From a checkpoint of a small self-supervised image encoder: trained on patchworks of several textures, 72500 training examples.
Rows from block 11, named by matrix and row number. Rows with one number belong to one neuron. Each number is 500 + 40 x the weight over the matrix's rms, rounded and kept within 0 to 999. All counts start at 0. Numbers have three digits each.
# fc1: MLP up (model.blocks.11.mlp.fc1.weight, 768x384), inputs 192-287
# fc2: MLP down (model.blocks.11.mlp.fc2.weight, 384x768, transposed), outputs 192-287
fc1.349:501497521505502549491554514497591486473564507499546450481503488432525532481505555482444452483504567522493507457421527490526515425522451495451483452508475510497517507487452491539483513454497546498541482469508586551460492491463513536507517541512525472471528500607498609453514528491511521469
fc2.349:515487508557444453484511470447405556529497490427494492458551430487533542407475471530532528482511462491483534447480549527479459492502496470488505550560539469492456519516525518523476502511524467591474475455533539472494495480561505491419487465514502465554435498526510523479462519464518464535
fc1.350:574519484542537483525458460446442530486554511522487551559437509474502506449470559489470470533481495436540514509451506469546487512567500493551503552545476606530503505514527481467506496451564487472478526519483465468491471468502467501509537518430565499443521451452483469499488482436492405517
fc2.350:549462543537518531532554454550514468478466456448527504540440483548460516541518536484481464589447597503522515418562459462543530473518537498549551515502480473495489501567500464534478484543525472545560525617482439468528473453450510485442490552548491485483505525453528475517494534550458453525
fc1.351:492468505543504566507533588542510432546525557522519477549487515450423488479516598479511518504473518466518465490501548498465515532515512370477449453433525538465499507541473478505483509501448461562476468604497470427487442558497512552456476439442469503565493495513478510406551503438554523542
fc2.351:467523517547534577514466419438476532496472538491521507475455473430509497584490477494539491433481531487585499552477517494446498504428521522577537578468459544511508486468532525493528579492470429480536534506529540537548471489489520519512502510500468469466467447438423480491516595467476521490
fc1.352:522544498528460496520478516535522489525473531519561542537480531520542483452482527483543605507555553530484471466515428500462556516488496498463487413482472541530554502528468406529596484524486552506489473453541476538515512531501562548495488503541395464524552507451474451502488522550492523502
fc2.352:569521559432406542546509514474454465488516437503535499490421524526497500562548470494528552487513581508512584572532454514541535524495487538478508543537529466595430574554495405449545474530582548504541445520432441546526491565438448493491484506452578499484504469429513442604540515436541442464
fc1.353:510534528610457561530498496482531505595520439468560496504556555461543490461552585554599557523495540520518435484471553481477516424457400514528569386486526486475468516535551470481464506460519558473479523513506497515579518496574571522677496401539490455475480480483531520539508552570482447478
fc2.353:408491467544500511492510515481439529494472536464523416420493365443484508487465441519512508521502466470490519443379520525514555508431488541474627518487488498504482452434445470506495500484475440477557524525499474486419497467462523509493549518554520518505424488541521492575513517399498504520
fc1.354:527575528510536519477553465506477523484533434530529541483522550447565491524529473502490539493466553499500567559503518488491479425513552503491425467474514425460532553458457501440473457539513558471479523476510504530473521438452496526498428494467551479556481562480508544488464540489441503552
fc2.354:513436482467472514531419495534455514446500426446502547470499450535455501509486443507547562402498482515522495553471551517488504473513501503552516601476564443547572467450499498456466471541430449507458426443553517494512486464495443490492493533485557505474560495513482518496550517537501441557
fc1.355:411512523518520484512496518515529393511534437508553471513447535515467533497469449503527536565521485521493537474516534533555505513486453559450494502467518466502471517526509494559490530502559488543461507434534482608479470467501489484495544560502495483459538481483459455469481396460541491425
fc2.355:585448467457526510469564463500484481511420486526551514485486472509495477483445515496552535554491466580544501433496494436557528484549407533552499450451498540485542524511508471467447544539465476471508463530555453481512526497525566510526464517503552513616502506542499411464485568421445484501
fc1.356:428505509480524478510484479475578467494486454490569506484503526559485494492488459486474526496496524560571516441461459504542549460488492505462526499520466489582450545477434558477558570544485461411509503532524486526496463468509404482535526458497488482490465545542484447542535507479434537519
fc2.356:445475550495419487520516537502419443428440519428531533475516460454501537535505506507415461469517524479497473450481441584521539584470583481530526438513550511489462531507490510453512543528529489488463464473465537509464535526535424497566482522475572365470495433505468484485512556495542470499
fc1.357:507524527578444504489533552584456441397528472532549465478470461476536471537472470469548498507568507545478503524535487494552443517480511463493459588433499550487554491495451507465490476526428483494508497521545421549532548445453500492456537495513473510457454507509495426479574474460510538574
fc2.357:479521519502571473482570511547493469534529434463515541486430450478486453500457530517548474551482544511492501492530532474535488493452475469477480591487559532475491488507519506479471511513456511569496468463498479484494440501454518424483445516513473473542524469471467521458492516456540493528
fc1.358:455388574599475468558515399479540513439514489513519480494549505528470540512509564427462418521514530464519475494447623528463519488563507506528437446517500458562504515534510515426501513526523542509481544461516609455460458457479482426511458537531592494609490518507505533500429485548465595461
fc2.358:519502490463479517491488502478489450486498532463571501511574521524522505496530423520530536546493537535494477465525438515498500540483499432529424551503503539491472565479460473539493470428555562540473515534528575565529483498505523494486525555508444419481480482565499531466518499490529502523
fc1.359:511543502495511378536562479505516496568470423475522511457442501541477455450558523444416487537474476525504588569546497460492523467518510472513539537456516483467511583482453497594493493540530567461470537495464521498552538479312603474471464521612546520538434560572499491557484544560492497584
fc2.359:505509493585516383407516482548532608527537511427494557476494493568541469505374519527486444535638528485559476348547459501496519624543493576517580531457526529447591480539471500477564483485488458541536512514418432553484538486536524468547435593525597478484388464465443436526583488532556527532
fc1.360:447499517472514521460544465520466454498500581446510592507548527456509513492531433605513479457504498604474569513530407511485522455511505507480453474477468503451523530530486548522526540517434501563514592568524482509509493527554492496495510523510556534510528440478432519457535545459444519561
fc2.360:452474541512466502560470496442519516464465494600527488469535591549447511539534493524495450474508478488544457470446401549539479560442616487421544534535520513578453575483516529484464531496582465483555489446466425545509452539558433524482481472472480509552467506575511451523511584480490476520
fc1.361:558491510469528522472579464525517509447547560527491476515500505480440518550521494474461464500511476456510490493513480586456448468518524461543489488430474519465462514543505511474558521505485492464500557483491440574584495490461541532527529493483571455529463479481433512528435485454516539475
fc2.361:474505467503527514495493510483534480449538487470497525494506490504439510517457571494531491511498526512499458480471481440495498507494539512471498505506507538512535580544493492532509438495484460515510514479465521517506476545497525484497513479530537425484488536408486543502565441626479442551
fc1.362:492465488466459440572516520557568510466547518536517453451439469539474475479539516573481472462543542494435557530487587483568487533546522467483561478532485521469525576578482484488473537512505533505455572453458521500446502526491414487497552513529469502532485495459498505537456486541530474582
fc2.362:561500514532547539510427507566515539542509583507439543477501540506479592502394464501507464441546495524515566439464474473532519501449436493457451536483474501474448498470496464532551463547455430575513460523539549483498496459491446530484474497502463486513546512470512460490514500460485421536
fc1.363:501508420502596468552593519461514507518539399510487448447471436502474459535476497488509525517508534543493507468557500515503511602467498446391556559452434570487448468503479531534499550493474506506502569501500501510454504579465524554491544555452451502524499538449481519513488486507470507557
fc2.363:582524525466514468489519540494499465508461517527502449533504473456568519466483499497514489472516459568483435486506520507444475562522492504446514460490497524525515492492549520529510499515505485451525524498549550489575505537477463468517503471509451485475519480456496503450470472486510515510
fc1.364:530476550436510514478442559535483502537545485529571407448420452521449467467528552539477483483501454447522514442501475471487472509504443457479477519511459486526483516521521481501503558527484478519491588500531477578432485511532509535534524526502483521491502489514484482453504535562521539493
fc2.364:499466490555543488421548424519463466409426523387507514518525475448524430479510402576418568519509508497421525516463468517417539480506408423539487517508517496427466494458472461536504488518514513508507518456429447574601540510470497487523571534441508521491482515444514450463484537417463543584
fc1.365:512466549470482554594510483523456534575488524418543469543462550530467542521528565472521503522465521511461497509477502538456552502525578444506445524470479449476456450463506540479517527489500523457523441487516513521520569555405497557594517521447457492594464499474472510518492514536527471479
fc2.365:507527528508553480485589523573502568489468464455542483471467485513516429545499465577513530472517474479464565368472463418529477596463536533484470491503568496446411468428476513493466489579478470513531511401555501491433407564459548585501514446495507529521525441466435528479463548510546539493
fc1.366:451526543529475538461602452542550567448455549422498527501509503544501580450483546505442469499473587577501463539420482563453546482527510398434581549478478501530545472541486509519511484410488478413511462445512491492553453570492490548535497539534516453535481531431476463480472517432565473535
fc2.366:499563463468480485508500493548465490513446446496520551540488437530529536470469499494482473494523451558523474532512524465539519437526440489535531549494489457460497527554520458527480507514447553512486460503506474539476497500523490540501525522470533496510606443455470505478482514451526491564
fc1.367:560489500555457530460529505549532437531529430488561449479472485467495500466496501470493518469495496506480509529453501477475454541439484575496491522582439541512536543478473534491542442502451514419534491546523502551490467538495472524503426579569467473530526496523470499511352531440512499506
fc2.367:499500543460536469495547528450522503568427514468473498502478538431521555504486481473537482503533461508564539517462576479469498511570499446519566525443431458485566493482515526459435647506493527487433541559436438416496508526476467493549448491523462522569477512560529489463454484478452556455
fc1.368:517470507521480467546548468505523523541480497539549492477476454584558516498540452521427577520499535514482472421465516562490485493515543527473526566515481480523450455436485496400514504502454532477520426470469445546490535537471568529566507512484594506507533610420491476525497494531470579455
fc2.368:458490479386539452540433505499507532427465477516472521503543527464497509441440461526546424511480512508511539451609438492480503529455528552479522546563513468451500516477542545547552485529531550475502498530545514446416473550492527438497503539550421428400527412570473465560529524493467434524
fc1.369:445493509533469431453494491485530476456457515519515513508502482483474536484491465592458485435461501433471494449565473535475525489468501461518526517506440522520586500501525526563508512503456542396469462529543532548484507474528448510502519485518493422462496428508447466487486433491527442478
fc2.369:448502446522503531525486547452521493522470467461461498491496457482536519492492536497427518513506461415521508498461531496545510538528509452484507473488500528478464496516537451563511532494534488472497499514506571534485541452454472546536491479510496453491503495501559448480536532449495490443
fc1.370:459497492508498578506519485553496424522461492484493505558497566506455535506541491507527460497507536563489436523463498531474468516507489486546474474479511474426479533511468472479533572520494458525455545458541498498521474481403499478478452507504520458488480477572486471517471447439562504531
fc2.370:460460498549539454494480487508525534514482473476494534549472506480434532512590512487548482479490535482542507517503528482486444549452545478549500550459508495491500578456537458471423501571516520489490537455527450561468552515505523518490516458541490483492498514463562421519528519495448550537
fc1.371:475510523525523477529500525489466502513481465489527451433483460493498471494510579545504507528531540541469519505425515510495474592451448542462487536445491464520515520513488568434584539502454469510486474432502450509516504493543472515515455522561493484485539530452551576559479470486493533469
fc2.371:453503509518492512534549494524442458477501503471522556446520443523447544486468493536533407506514428489545454528501504514509455463506496498438461484455505522519549505519455512518461580512520544406445566533514504474488564490547519491452509459454469501432470508547492484482501459496516542488
fc1.372:482520487552700493413489504506539506471510502475457513554460522520494491485552521500409498475489473446576489512504524487491458563525462521444508569471500509533550516494475508399509502490482554456404482471492543494486470498533574547553493549523448514507560483414448459525451490528459562626
fc2.372:492591510565435460468542559521467604526469580475452424504576445499471497410506514497587460472505424496566482445372478478559478534538522521476596467503406482538503401417270394399541524577531446570458511462579533538531580528522482449495393470597513399443428504494451492559599406530538464485
fc1.373:491491513500546456477556505490540511425480514510512487555472552430502558539486530531519570490488478500536426517455491502530461555504479530494503519416559550468492554474519449519478479555442484492456493448501480407414522478507478516473508502550475423546485630544482442461533454464549570537
fc2.373:460491478482483493501515556540550501470494504466489534521471455523438472497541530441549525508513525481486462494474566475528486509518544482443452482480487483470466548494472505450495521469495491496463544503483444579471567527479507511451481507544467477445519487499544465459486533460472508452
fc1.374:499422490518553488465447471510462507509474408522524509444537511535533466492599531525527470478504536518535521567499422512446554487476473517450485472466513566515467505553513477513481484522507467525511502431493526479484471461513472495535516533542538527422492416546541541489462459465494489492
fc2.374:504515561439481563532525486545540489499392504447493456549516520575528475555496519524475553502499490498480540546448428520492543480523501524454461488510484471496522545545408518518475466558525412537565558550550515491475466469493480475512505467500473506472492496442513497568481462462486457512
fc1.375:460486531460498494466537455477450492483354524499455441526509507466505532494551467580549427498519488528559444540500524468507547495446466474487506362466475425505585514473484547455428440561543494501466522523541503540511508444591491502477502463504501527460506529384589447534535548500449481462
fc2.375:434483513490482544582436499465541546500589495503489475513521460564475507489478398536498486497536562495523464473533519490531577479429510481512509506442560433546536481482494512498499496532541441454544513496503481476443534490486528489462434480494463481511455461476519523545475520508523443491
fc1.376:594451480540540517555577525501521436538527480487464425521546525492474499431529513433513506515512457465533487486503577529642485460561514516524480576433510448469547520469479541518526544498455518518530514525552440531592474545460505531591475525444497537491558432576481487526407505465521523473
fc2.376:481517472539521497487528514568468528467461458531433444487531474463583497553501476514482474590438464530480482504543468492498475472507501549484536469562520469512573479541519559477497511476451444424520476487478539418466518446490479486510515539557501520423445504525450593469478542492489497438
fc1.377:463519478505582493458467478485444527546469557503507531489444401500487506525492515478536452499499441482525514456463475538523505448554533559490540499453485472510586555519437559500484547520458491460486439510470523475478497528525481498499543533545495538532472497482499531527517493458423447507
fc2.377:513445568429567481501499544533440477483517537469494487426486575508507520482514479477537595564545522491563503460491468504530473510521529491462480504508547457524491519521445507487534477530433461493513482579488597488519485493481483521542510494454489521533451476514536461527558479504535468531
fc1.378:503576477500419476465508570469448443500510498526521482516478563493474522539456510534561488514411497542510484494510506517431433537528454472523495497535564546487538523461495509488547540488404430410463510480477538513500484456492468513465476494521402536493474464485523490464583510566460506480
fc2.378:512507495533522529481483491483487556510466535490481523466515482472449470493397568485504555420529519550509527490518456506448532502472484487501582546455513501475518545479481511504479495479525481517465528482576502475574503467499502522489515474494473454476479499486532530536514491482533574473
fc1.379:480529545560473520442503506503479498472538514507463505547551510505480480495460523499534475532512513517636570503491435477501516500553522517472477561452510462477477489515548503483482493526561513462541527464452457548508499491503557485509460478493502481527445537524528495521488484486494503516
fc2.379:466508495537507445560527555486477471518502496489484634448523537495544506573484520494531453538498495509457504470470568503589432612511485520513461451460523460443530508520520512485536536550471466516476446527527522528510509526490510557522527511483527525485532476417512446538494421503546516478
fc1.380:516487454492550459507517522491479493473464451487454569575540491489550550534525518507475581484491535474349515501455457521478512527511486512482426497484502510487574469482503520489527443463453543506489555556456511510555496478441507449477473476430475494553511507486491551493444511465534448553
fc2.380:484515473478514502539478501424514507517493544477485492465473475472530465538472475524464501482508497489485497466508518510510531552473515473503515535477501480550552459517482481469503583548515447471491472471475469538531478510528476497525489498533499498502507496503502574527491505515482555476
fc1.381:422509492452502510498544500525491499502521475502446464481487576476434498472495507554529576515488525580455522517485516518485496448542520509455452558493510574563492487454519386459467534478547481448521537469468518507514445441462465568471536473499500500558513498456430516504529505508473448480
fc2.381:450520474497495500582511522436516468549510587451497454451547518404566493508539500465505549494581459506462495522491498544525476464530532462513497390435526539474487552509455530547579512516467484425523498519486573460555528503476499436434505497428453532483499497517466451467533562582504510572
fc1.382:445493473506516476525478496442454529494487477503510478524502494559527465508461493531551440523541487527567503505532480496521543474538484533496465522481455472513539541525503482493542483559533522471476499483504470485473512469476463457491483512473516480481509386534502475498502482518465476530
fc2.382:455532528489539432472546469464484479482539463499462543425500472443435509492562497503615491494519532490522524540457475561544544557549398400474477512500516477466446586521478545451504480550529497570504514574487533565440537538508476504438500516495475531493525407450474477471510592560457535495
fc1.383:571417475574396462467537495549581501474457474495487443536524489524482505522515545525495483540422425529455510549505527434485563532466529443501502561554466500508435444505505498451536476533515577557455497544410480527429544549422556533515542488486472427549566585432511491567484522504427455457
fc2.383:520474530470494508499475433472455504499499499486517429458535542517536497520518501484478507499485477591452551521491484473529487463505462476465460537533561499456489461543534478444492542428436405481504554490464439537460505515512550519560483545513486525462529526453497455519459460528563580492
fc1.384:512457527600527462459539412521542492499467426509476537494578501527533531471543496480487499563558475510511515388482454502554564483509518488534520537497556529492586464499557515504500461486538454500482504466502544484497512479504494609545467509537534509483508486419467491493524476559466477507
fc2.384:561473546501551475577496471512517534454525516507489468565493490515518471486564455486497497547512445513520539442458487524528481544527485453473475481542504450438456434532501448544422524534465560503498531531520505471514507489547424506513520465534546502560530487479490463543575491619507478546
fc1.385:478555484537536448580485506528508461498503482560517454491518530500475460532523560467508497502576547466467549511451457496458470587484493527488513467516480558508493559523521537508465506467515555443453494503519482487451520500522414455519451476472495507439514536580462451487484455455454566484
fc2.385:480581495528500487479479567496525565530570524495460511463480509477486554531529538440476560492449465515497497492483537552517432484516524497479489573578452533490516528532520492529542503488555492491385482504480446624513517479484437503491489516518495481478451515575453525417502530540490526522
fc1.386:521448526504524478508518513562472479465508499501514507527487537456490507486476538475457489500531483496532450518470463457468562536504475553550486470410524509534476494515478465500506492438400490530507521505405433484458494533530501439495488542497469482545521536430531533455474552499520573578
fc2.386:528477562507489486480535459510477517553479478504517449577406452547608564492533521499383539489501514530502534446468433568543493531468505516508431503491469508457509494557538436527453476504538506528474540510507517524440446446468399474517474532488477496455490483545535477492501479476527473556
fc1.387:486509518454500467558532534548477428499515493483584570475513519492508413531566522520497542527479491502466507541574547531563468450456584465434493470503469537546505472482513565482414473524481497394445509521514515530450455454497470461507502412489531520473452472467500452490562530532481462504
fc2.387:464502519484552506494502508521562509481559517516536527505495562448453525475483452512570497549509465547507458500527492504474460501525467477530495547473519513542455477487507563442530406489534446473453508460460476509467484443506530499467531494478516531519532483468513532489545485402532532525
fc1.388:530530515496493507537523460452485527563489538559462472501488413522525461485476482490517514544443472508467549524473455474530476465484465448528516558457502493442465456519481549480473541422481489456482496466526480479525508451480535539457495501460492473495504466535482471501554490489568540465
fc2.388:477517564484505473524530481532559470404536514522494586450540450529525464542490516459580554423438533541441510524437545553460452528476527462516479411495501489416547521521507487443524508498491505451499516459516473458482445486517499544479472491464439461445500515524515499507491424545474560498
fc1.389:478524461499521515432436511553508573481529450563474495447504493496463470514469465483509531509560521459478483519473491506473504543452484398447485482500520497521480521503496448471508530492437489483528450476478498525514536555500544534473487436478384519562490545524496534520403549583566528477
fc2.389:547460561556482558475448511573510523454594500488493512544564503483515484430564533584466434457512588564399522510480487495445515530561492501493483553518468480450441417452497470563509549513534583581509495570477561487405528441458402516468590516455526447519496524571545511512531511500504512482
fc1.390:449498409502497492547465476530469477523498596500535520558488481467582494483492493537513439490488467531480466515532503465609522530477508454536524496482508421437485536532498521589484498527497492473546481546447488528468495556479485517545536460527548519465514498542475483611542517464546503466
fc2.390:543553468434548489517502601488466440471608528511479474503461478592487540472570588454536465457359486509519538560521492536537490570511499516493510527474492520524501554507440510460475506481545446488499527453505502479469483486531543442541458481467508461546522473450566438516477509512462552543
fc1.391:410431518496414506509493500571584527414489427442551453578512538541522473467540489556548463491484489428524410548539499518526509537480513499459481538531516453518505543482483546476539442491530575493502472476519507543463505517431543515463540564557414464557455451505483502556450534513466498470
fc2.391:470416488468478485447464516465512522505425501487524494530440449489471479480505511486552507463594513452504510508489503518504485543456500539567538508445503549501502510470473478483528454496499464571541539409523514469520512545535513584499418453461461545472540533498577520432500529508563483467
fc1.392:499494540537556463505511486499479477470492522473539453509546522512542507493515541483564515500567506458464502457471517500512539450511471478475538424490543468481504501521476570407479499456536535448481470555483527471522533528555463495452506538506541430569566539485468446497517524463456554439
fc2.392:490521490471503570504486474490468461473503468505490498454526521451492475481537502506487446461517521547483471512437506440518479524499476526533460491476414476539512505532490508561484557502488510498456446491458462529500511491473473535483528509524477516466442467545512500495521459513477484484
fc1.393:485496503454451459525511492459482500517597500477437513506512453505509511538493526425499487466561498554560577522508505459485521495506459523537555505478553465535510540549499525504453451559455488478478461477510507525476514504573554490529472520531467527472489578478533527540531521548537516529
fc2.393:486454559471443494546508473484517503466420563505484531466570511564557450485464472559544487449464456512520444487467487537532543465474484483484488489493567499545539513567464526445533493468489450463576441467428496496475474511495512479490507507500490569499447519513540472450484532523444545513
fc1.394:488553503497506494483548472519579491498473489516476538546509461473550503468469507456458499510515503491496538508507493541520537529571572433485467501484468530472512520513551467517491472516530515558495449473447523446482514501460516517497528546529477519539497472423525468447470511515470478493
fc2.394:446490511535474515500542457514529469447503497473534513519558498511436533471464521480493450529489513543487474408496523499515456530478522466417510459521534530443511450572412508478478463525475521499485524528512531530540493485496582465517521527499533519504479531417539530504487471474466492574
fc1.395:531530555481475498489499493503534486450508553522528519513474444490492476457527520521499539506502473490487487482487462503512501524460438498447530523519495462500469559509432476447518492543526511536411524502507470462540502509496570485623513449476499520467505438448476514510550502524458487506
fc2.395:470540489470468382531493455524490520515433450468501453515566459462485516416486493516410456459522476483454501443521525453488454446514503401586529511504486515462533451569492589484581519526508510508570578534428437520467507557499443435457451545482593556515456482490454452578464495379468499446
fc1.396:502461512580594524518432533502553529466567485555493578516494500391452515482566499414501525521508469441525585426585484486486524417520497516495413391540545415421461515511523497459557524521580479494507490527507483494532515461513492549517527503500543514439506497527473549454513527507508469459
fc2.396:505566598538475512499477483459509443458584454480523518575372446462535471533485477483503470514445510486467540528517516492497542509563479504504513542394544478484567536454414422530455503473507504525465514442492475507472480402482487511482495529506570502609442592410529522488487503498480524584
fc1.397:522525522528525559493474481471518518400527479525417529501545556483445560527493478537542501500508477589472547521478457491493551490495480529550462534557509484474491532537525465474545581469486452491500532470482486512492491464539452518496560475518465530461511539471442448509495509468453446514
fc2.397:395462519500497487507547561424549478532507520537519509496508478456492525521537420523499495556465488535523523458474456507534518486507500559481484513525537498548517530521468580509518466514470463545471496521465509520446433483534499508516449466579567491528524524609528439525495434535564547497
fc1.398:510505472465458476526459519539522493484554526543478553502564507491476577552557564513509518509530530499503512518527494505489515459467505542483530485453427467505557563456530516427426512499559483540498436453492573420473507430457505467460525463530510475409529485534547475477463436454476479517
fc2.398:477532530501491456425552480520501520492484535464532468434517528444560519446519471534491411552432476503487550474510493497517474498502554470508480492471502486489531580534516471498455475531568484490451430524478550521570387558505538562532525510586556484494479495491547519518423485518497471532
fc1.399:472523485493542538485495482466560555455475458496474500501538516472512472508485467531511432504477540496445532531485501482558519429534569535517519421546501530562495504484500420488474538509523539422474500502496531478500461479489472495502539553541522510509487454472501543545451533522508486531
fc2.399:497546483475547453508525521473515458441495497439343483499527564535476488552515552550507523526546521498569480489459439514482520487458492537475485465539504459488466499528433483473570460529561459478612539596464520481518483474544435549515518486519578424561518441466570447538511436469463511484
fc1.400:511439527518430556553527488469453513551522455449503473407524486478467472459535497513457529513434495481551510500481556501509497469532553609490551471445451538492497504476490545515478489522546541529498477498477448491491502473486463470536534583531487488456528511495496516511533532465494456549
fc2.400:521436499536493556496485459501477521451520463564465395524475497554455439524598501511497479508580441491437499495489539535562525461467555504478511512394543517535509512501464396585453412467473510476536453448443460511520470535550520571505565534558525529489558507415542478521584481491430454480
fc1.401:510486573520420529412497471506476534413448527513510489490449525516466482488519524470479491514522499546531538486491552428505544482506415522484538495496446492539536513481485568466417549523475585525467485504531545524372476519476478500516507457446511493484488573527448549502534533425465464512
fc2.401:435526466505475470529518497473467493540546470447485510522497439505538525538486523484492461482450422505483534534482500542518482480542495514546455475532489539433529552559458454494600502431503522494533537488507463479506487533504517428428500512462497513468521523522449510529467541470543468504
fc1.402:513494521603463510508535488573521543523464454508494491564490490545525614501635491511440537429525486559526467498564497485466543461551572503528402493487487479513433526511466532490432506484519542515490547438499521476517470468452495450471522545493580432542522571566486557495497476524457502494
fc2.402:483481468429462453526507500616487482507527494471564454456525483496483492463510454524484501467480561474474516415509451456471536493534484530459534471492478484478540462421529493491540508476517435566474510548499476462425488457530561506488494548489529480480564465510469466506502505495564520447
fc1.403:441522551429463496487476508497502535444475510562498456540463493508536494420447533555494550504591527496544502489538513517497494537494517520552491485497519502520519424489555592501543475472475510500582473533457476465492466452515459544377470525487500533488604527497526508453533499486543499553
fc2.403:494570470534496488511549541477447555517505477433475399534517525474491466521456525511648516464471489517395443421445431446436470518469504484456545571512401478470495353471446466480531579501504575469430468538486470427496447502514458494385511508547503468492413491482501540518475491531468494413
fc1.404:392465492498481477537539538587531575527520475530532462505508455529516475521561573524496538443483532441478539480508582476473602472465476478493553581527469548502463463431513516467468529557465509528520529492543444420536435502460449549499554491554512511520574522444484483377497492538424500443
fc2.404:520486424441483531497497513536470460506449531463488481541503588472542541563543507461526491630537464403495471554516437517652546559502481543467460499459529459503493566563530499462498514498504532536509494493490501476583465519493448536544487478527511529504499503484536430547499462470478521505
fc1.405:495549512456554554474502513504536499522492521519485465524475501481583464483482513498474480447476451561449485489523468545473559494491489530520527496513499503561503512534492489450466486487526481487543516495429520573550514553554480486575488484519536522517513493506476557520598475515506468474
fc2.405:502485497491532466536483525471458466536427513548479419444451465523506506519518543478536451498468519545552493557504482529442525486486478483539487467449527487459549515537587503512616467518521475464505459513505466499496454457457506476456498488552508595536497465496525496488478478437576485464
fc1.406:553490552427499552457556538452517539502490519495457506524464523550458464519462509595480489522485533435475524438494483453481436574500518482532515447554527509518502565505425543481432527495449561547517512491553522428532502468421473483412542509498513541473462580508442493502473587487503520577
fc2.406:480445418585517510439496503422484425543427494435427389520487510478440499494408507505444524503493512537528518497411527494435492547473557486488490446520462476515549477510610547519430562495461546506505498564456487535560439477458393499490485520556453517494510512463503493473465464443446463523
fc1.407:553475528471548540502488454559521486461567459501500454551552558488529476497561519489475448520463495505503533490544509475492619474525545502509462467521448520436480568518436579454423568516528532425485422483543502445519506475547436538491528532543480482510520535429515504478452583504488505544
fc2.407:516476452415501504500483505506486508512533458503568538432467526483459530435465499477479545584491512455539465476519602489455512540527502494519513484535507528526554512465461505481479505473480434462503501479448514506519509494500525523481511534466485517456475450454494585585493473472489532556
fc1.408:497441475489520476543520528508536486557588442469395620513510509528517456525463456519470536544443405493505536526506455439549501518507549579534498507493590496526490537486499548496491537501527585552479487528455531512530523489516508496515505532544577494518520489633520489556490461460490455519
fc2.408:520477560534471457524469473518502512525508522526474508569536503501415472432554501483488499546558478504524481550486519471449482492464480564505480523499467458465420400505593570552461498544529525529434533447499537494544501472512473532471525419552468477534537470507487504480477502530569539523
fc1.409:442446555493468481538489570496579480454550466515450457498513534545474539493461497510476454549524515442485484491532517480536520453493458452564505480502553457510510492516543446538462449504562502546492481468510491540527522439484440546484496556531534492509520455525532473535457489436477473478
fc2.409:505451452526508539476474518535457526585435498494490472478501439522484592457469441478478488519471516505460468474467540502537487463464522493479503478455499507436543547511507463482499495537411505539468469498432483475512490476448460525435475472540476497486507479504485502507492449496517520458
fc1.410:494544570469459476535548499476497495537463471474485550444591512443562491479472480562492533508429479550552406552477496524537471497487455486536533437532540481562506477483523545494478537484542454510551552447456531520517490486507515575464483483478484454576452570512551450511526565505537471496
fc2.410:522498474539483517480542501508476552475467482558509497538513438526507494498535531438495496503443465507495499482515430523478462578515568522497509509516495531470509446529538448446568371488462570481442526493522505544476432490476569510524539517489552465541526446504437512533528460464545494514
fc1.411:466498528492492531522506452496502527466530492574477545516531533469484509554419559547527504508604521463495536521375492513473557473608492552526517514489565497559482470525546520444449542472521493522557521516551455528497570486501448570518521487484492513511495502468529544510465472459492479533
fc2.411:509489584448547501479488504475463424461490423479555464484544503476519498501496483547458471473535556565474472487443539480524503476445526463498532521516525477506495522594554460561545387514496523536465494443532521516520466494441411424513499478536530547462434510548490519527509497574495568486
fc1.412:520528524475473526587552505496553505449557537490490484538529397560463492447486550495515507509483500476562538503505574568491512485472498499510530465535534434449581519516489471502508541476528529532520449529454481475632520490546461561475424478433500553569477566540527458462428425538585475453
fc2.412:509483498452501473492488518513463492493493563513514430446519573491495490515475557466469568478500510539475549497489483475498500525452451472498469532515462549498499491490516490494504533506514479519535482527484502431532496492472487506481597501549465482508496519502478536545516479520492532500
fc1.413:518518554529554511493558610516486418553419536511505576528549471450524590490510508519516483436506495472509525526512551484441551507523486473463520425505476451609559526535517486450505528478546552445468470473463522477537532516556491493467503476618478442501510483485489554558408514491615562468
fc2.413:529531491494453461508501528492520588524514505421514482520433538457543367404505488469524480501462465542512539536539521478469584504451428512512540486471450568540525507494542480549491462515571502536530605475545553539461484445544495463507602525485498517463441510537463472506513497471462456482
fc1.414:484443513519520471505545551570528462412521542479560507515481553502551451478422604456531543524512534463484463530543473484471436470482452484534516418438486537511512567402530548482542463479460500550477518470497518495562522516533474507456446556493468510488462509463474471505497505578547546482
fc2.414:429504487495537455480557535474497509449473536545465421508494513536504565519526523555571474486538439523591474470462511483475479461487516529469489490529471492543479496503516514474467491435481518407510554527535464527480464511491415517518440502468520510490536523465495520507520485488464530511
fc1.415:462486471518478506510478486568424444486563489534490547465485502460426498520553461510440490491474506494454452540548508481527511498465457506505471568556485460505477478527536455507551452514422510513453440550471562475548522541485525524513506493499521526516497487439521494507537488532528567488
fc2.415:420581553423526488507544428500503551487560506456537483516530513548505493471500470485451469519479430474492516618488447491537510442537477512507500492499492493507525527505399505483553529462561526475569525477494492426542556612493494540422513498454526566497452487462513533471483441523531503432
fc1.416:465466453468405475571523535478484505424441521496497535507470548480487505529474520610450443483506501470463377546548526527461518478552502523497482499477471471460510601490496584429462488502492530461512528481589522541458467503430407517501466492481461499484528518532427531517565476483456486486
fc2.416:490472496465492490481465482456484485514489422468480478476531498462465459524505489470536481499513503489492502512584540487544582506507430509486513476482514500516493515450434561454489454506441518530503479441504566487520507520491476526547536538493538523499485549505494490459521453513576480464